Weights of a small image classifier: arch preact_resnet, widths [80, 128, 240].
Rows from block 8 of a small image classifier, named by matrix and row number. Rows with one number belong to one channel. Each number is 500 + 25 x the weight over its row's rms, rounded and kept within 0 to 999. All counts start at 0. Numbers have three digits each. After the name is the row's rms in percent of the matrix's.
After each channel's rows are labels from the 100 images, of 14848, where the channel reaches its highest value: "lies over" is the class under the peak; "top examples" is what is common among them. Only what is clearly more common there than usual is listed. The data: simulated grey scan slices of phantoms with and without marks. In brackets: how many of the 100.
# convs0: first 3x3 conv (model.blocks.8.convs.0.weight, 240x240x3x3, each kernel summed), inputs 60-89
# convs1: second 3x3 conv (model.blocks.8.convs.1.weight, 240x240x3x3, transposed, each kernel summed), outputs 60-89

convs0.162 096:481488533482501495455469523566543523523490485473526496510537495454510502538505468515500491
convs1.162 099:494465502461465455499519478435482463470539533473494488480485541486502490485466506486485510
lies over: organ (58)
top examples: bright spot (95); side: right half (79)

convs0.34 105:511571451509505515543508485552497574482503552499490485533467510496529472543531473498478500
convs1.34 088:480479483512481573525525478539528479510483471534524491487457490537446487466515513519483506
lies over: air (91)
top examples: dark spot (100); side: right half (94); head (51)

convs0.48 095:488454469510497500497491532506476477485460435480484460501505488494516492526484557538502481
convs1.48 100:490523478501514480485492521518507530496508499477551533520504481485507468507530514527509574
lies over: organ (65)
top examples: side: right half (90); ring (78); limb (68)

convs0.134 096:495517483476488471513489492478484525496463488512512480488540498464510488498481508503481505
convs1.134 097:506525536507528470492469513567533523549479467528488469463479469492454491473441501479511510
lies over: soft tissue (51); bone (26)
top examples: ring (100); side: left half (92)

convs0.159 105:475505505497493488524464506483511524484456530528512462493499492498473455523458486521538464
convs1.159 092:499509521506494477540543490502497488532517563511525519528506454504511552505517514493514520
lies over: soft tissue (42); organ (39)
top examples: dark spot (100); side: right half (93)

convs0.147 104:491431507461516500491492495491500486456492551463509435499533525486481483468501528467474519
convs1.147 103:487527501492525513517492464495527540457522481484473522519461502492497513462514444500504530
lies over: lung or cavity (35)
top examples: bright spot (100); side: right half (73); chest (53)

convs0.103 105:498480493531497497490503513523504478527467530428487548487505501481518514572516535541534481
convs1.103 090:553554510537513502500501522489471469471555502519509501477502493475518480481506470524538535
lies over: organ (65)
top examples: side: left half (86); several spots (58)

convs0.89 119:494494531491493502549473547501510493492403470491503501514539534487469486470481505514493478
convs1.89 093:483439461512526452504509516517498428459470495483504513461552481470530489474482479512513489
lies over: lung or cavity (36)
top examples: side: right half (91); ring (75); chest (50)

convs0.189 095:504511489504448513475478519464506491496481472518528513490520501508466482457481539469524476
convs1.189 098:468544492529501504518516501447516492436487480475526486516496503485493504501489512491504470
lies over: lung or cavity (51)
top examples: ring (96); chest (62)

convs0.212 101:527472471505503482487494492528504480461498504503478498495533484469529525497491479485446516
convs1.212 102:431494519496499525533487460482490523511454505486546501545543542519529480535535528542496511
lies over: soft tissue (83)
top examples: side: left half (94); belly (91); crack in bone (78)

convs0.38 095:497538480508508470540498471484489478516458479469476488515525495557491506495493511529531503
convs1.38 097:531501493435542506491511472521517495538526518495476478533511470474504527469508533517493488
lies over: lung or cavity (42)
top examples: ring (100); side: left half (71); chest (68)

convs0.112 090:506505526511464477524467474471508494527492507495474522452503518456512502494494452500494516
convs1.112 097:473498485529474525480510471569506474533516495499521484502486552505464491511534456503485475
lies over: organ (69)
top examples: several spots (100); side: left half (67)

convs0.133 105:500500488519523523517517467465465494521472511505508535524522530511524524488498508504507457
convs1.133 098:530503500528485485445484500488472501524488514435503498508530493500467485509471465462511477
lies over: lung or cavity (48)
top examples: ring (100); side: right half (80); chest (50)

convs0.64 089:501547529511522535546490520566511522527492468482479479522484480461441498421507461502462535
convs1.64 091:532512468494520545470502515554458514500532524530476495450501480523510498489506538540458489
lies over: organ (53); lung or cavity (35)
top examples: several spots (100); side: right half (69)

convs0.127 111:466482485534467517498521491473450487487429506481495509506486521489517504496525473521461482
convs1.127 099:506454513523536459455484477493520489471505490492513522506461502468518486533473458512566479
lies over: organ (83)
top examples: several spots (100); side: right half (84)

convs0.150 102:503516521501514505498490489511462520530482519530501493487498505524466528489457533460475492
convs1.150 104:478532559499537503478468509513509495571496467524490500489471497471481503487494523504496494
lies over: soft tissue (59)
top examples: dark spot (60); crack in bone (40)

convs0.161 095:550483456539495512514488500507520513433477514559497496521478518506469489459491491572456500
convs1.161 092:525527503472488498521531463510498474509519510535487553523526519466479528508489471465544503
lies over: organ (50)
top examples: several spots (73)

convs0.59 081:509500502526473532527514540492529526496495503479531453542473468476509502527493495516544453
convs1.59 111:458527520518525474491521468522496503506490509524475490477511525466493468461485463525501497
lies over: organ (52)
top examples: crack in bone (91); head (58)

convs0.233 114:516518441502512490515491460528497507530512499475503497486552511501508482478530487529516476
convs1.233 107:493509501506524504484512528536525484501506508493506508481509525491474539505435485437462501
lies over: lung or cavity (35)
top examples: bright spot (89); chest (69)

convs0.128 102:489505480492498473494550516456477513506439466461519538456520512482500445528499521477478445
convs1.128 107:470466478458469489485499539483506518472509508464462521508482459474510480486458441498555495
lies over: bone (27)
top examples: bright spot (86); belly (68)

convs0.110 093:502516512480484540509502505493493517447485494508498484526495501478469523459531502489469473
convs1.110 096:475513535469493493517501517522488498507529508555507503488506502547496525501502513521501529
lies over: organ (54)
top examples: ring (94); side: right half (91)

convs0.187 114:518469506469538475465493471510501528468524498538514467524528502511481485519499458511505465
convs1.187 122:521508529534437477502490490479503544479494489545461532483489511550501524514507504503525522
lies over: soft tissue (37)
top examples: several spots (97); side: right half (87); limb (52)

convs0.57 108:491482498471498493524544473502477506483488494479463530477494501481478482475436519492505483
convs1.57 100:521499501498494512545501526495535509559509501469482488503528456494477520498475468535460530
lies over: soft tissue (42); organ (42)
top examples: dark spot (100); limb (65)

convs0.124 099:491486495490532524567508518500472531496457518508479481539516465501478471507483506485475471
convs1.124 100:485515512484487510547503505489528517520468525479443559515526500508509528522550511479477514
lies over: soft tissue (42)
top examples: side: left half (91); dark spot (58); bright spot (42)

convs0.122 089:519524518501482544545533536530509497461493533504513495482512512483492515521521485439543497
convs1.122 092:496491456463520498482452515472523472496523489494549500482480495481474486474510506476485476
lies over: organ (52); soft tissue (38)
top examples: ring (100); side: left half (68)

convs0.160 107:495455520519504488492433535490458464489480481488488515503489518528516474530506492466467508
convs1.160 105:507459464490522507508476494472483540506497487492469475519530519520471510501504457508533468
lies over: organ (50); soft tissue (39)
top examples: crack in bone (100); side: right half (89); limb (62)

convs0.236 106:511538481490528510518471484580513546468510530512502503516518517544489450530498500464475480
convs1.236 105:483489502465495485534497482526490485511466470511479481500466500495486497480505534497477525
lies over: air (86)
top examples: side: right half (98); bright spot (40)

convs0.65 106:439502499514512493477512513491482490492480534497498536502488519501452474478438464522488502
convs1.65 090:525507517510475502456499509538512488505511529473450496501482503481535522520515534516479532
lies over: organ (59); lung or cavity (35)
top examples: several spots (100)

convs0.13 110:487541475477529485507460491448498485465464549499498518515477491498505438479534512509521484
convs1.13 122:501488496437506504489490485505523499472517462488511511498487479481478469500509498484496517
lies over: lung or cavity (61)
top examples: bright spot (99); chest (92); side: right half (70)

convs0.25 094:503492525489472460492484539511483514555489476473566564503478482479502463456476497498494469
convs1.25 095:467487511517495550490540503489477473483500523540507534521494514491549513500545498508507468
lies over: soft tissue (45)
top examples: several spots (100)

convs0.55 106:496438494512488514506493515450525471500486486476525534499483471475497519492546431501492514
convs1.55 091:542498493523495456497538508486520505496497541492495479535486492485510497515467503494473496
lies over: lung or cavity (53)
top examples: several spots (100); chest (63)

convs0.119 105:511504444483456481509520516495502484493448469513513493544448517521481493523498473509552526
convs1.119 098:522510523522482527504503527487509476520553472493475488519489510472488481507496489525535555
lies over: soft tissue (60)
top examples: belly (77); side: right half (71); dark spot (64); finding: ring (36)

convs0.21 105:520518512521498510503512531541526490452476546475498508482518483508493550547487468460487469
convs1.21 095:497484496471509500556533497472501497489482537474543493477536503487484498490490555501530467
lies over: organ (91)
top examples: several spots (96); limb (95); side: left half (74)

convs0.141 098:509496518493510497508547481487513489470549514443481542481495505459531519489545485499534482
convs1.141 100:500496478508527461489508493461497481474474450503544469450516487442506504487520521502510471
lies over: soft tissue (53); organ (43)
top examples: several spots (100); side: left half (87); belly (55)

convs0.62 106:510488466477520527497486501464491514514487493558474468491524485442491483477495542487447548
convs1.62 116:475489496489483490518480475492484560569482482521506499493551521519485474506517510483507487
lies over: soft tissue (43); lung or cavity (29)
top examples: side: left half (100); dark spot (94); belly (73)

convs0.28 096:504526519498490508478480470484504551465422481478458488461502457507489475456490485474494478
convs1.28 097:468509500489512526537496539521492485523522489515522511484477482542499504524496429521520504
lies over: soft tissue (51)
top examples: side: left half (87); bright spot (79)

convs0.113 093:488541492453512523551488487505491521495485525480494505505466468528506477478484537529493478
convs1.113 081:501519484455480483507509519488476469493454484509471503493426491484519473517488488504527483
lies over: soft tissue (47)
top examples: crack in bone (100); side: right half (94)

convs0.201 124:495505489469506509523494527558534523465511531515513462508478532527503484488490492526521503
convs1.201 123:486547523552476491471489487570491483491474517513532511491469525489491509451495492475518489
lies over: soft tissue (55)
top examples: ring (95); side: right half (84); chest (54)

convs0.199 098:484486545506475486524485498510503526466477555487500474485510529490484497522483546515514452
convs1.199 104:513500485484483489510462514475474451512513498488500482504499528493507451492464482522471502
lies over: soft tissue (70)
top examples: crack in bone (100); side: left half (100); belly (97)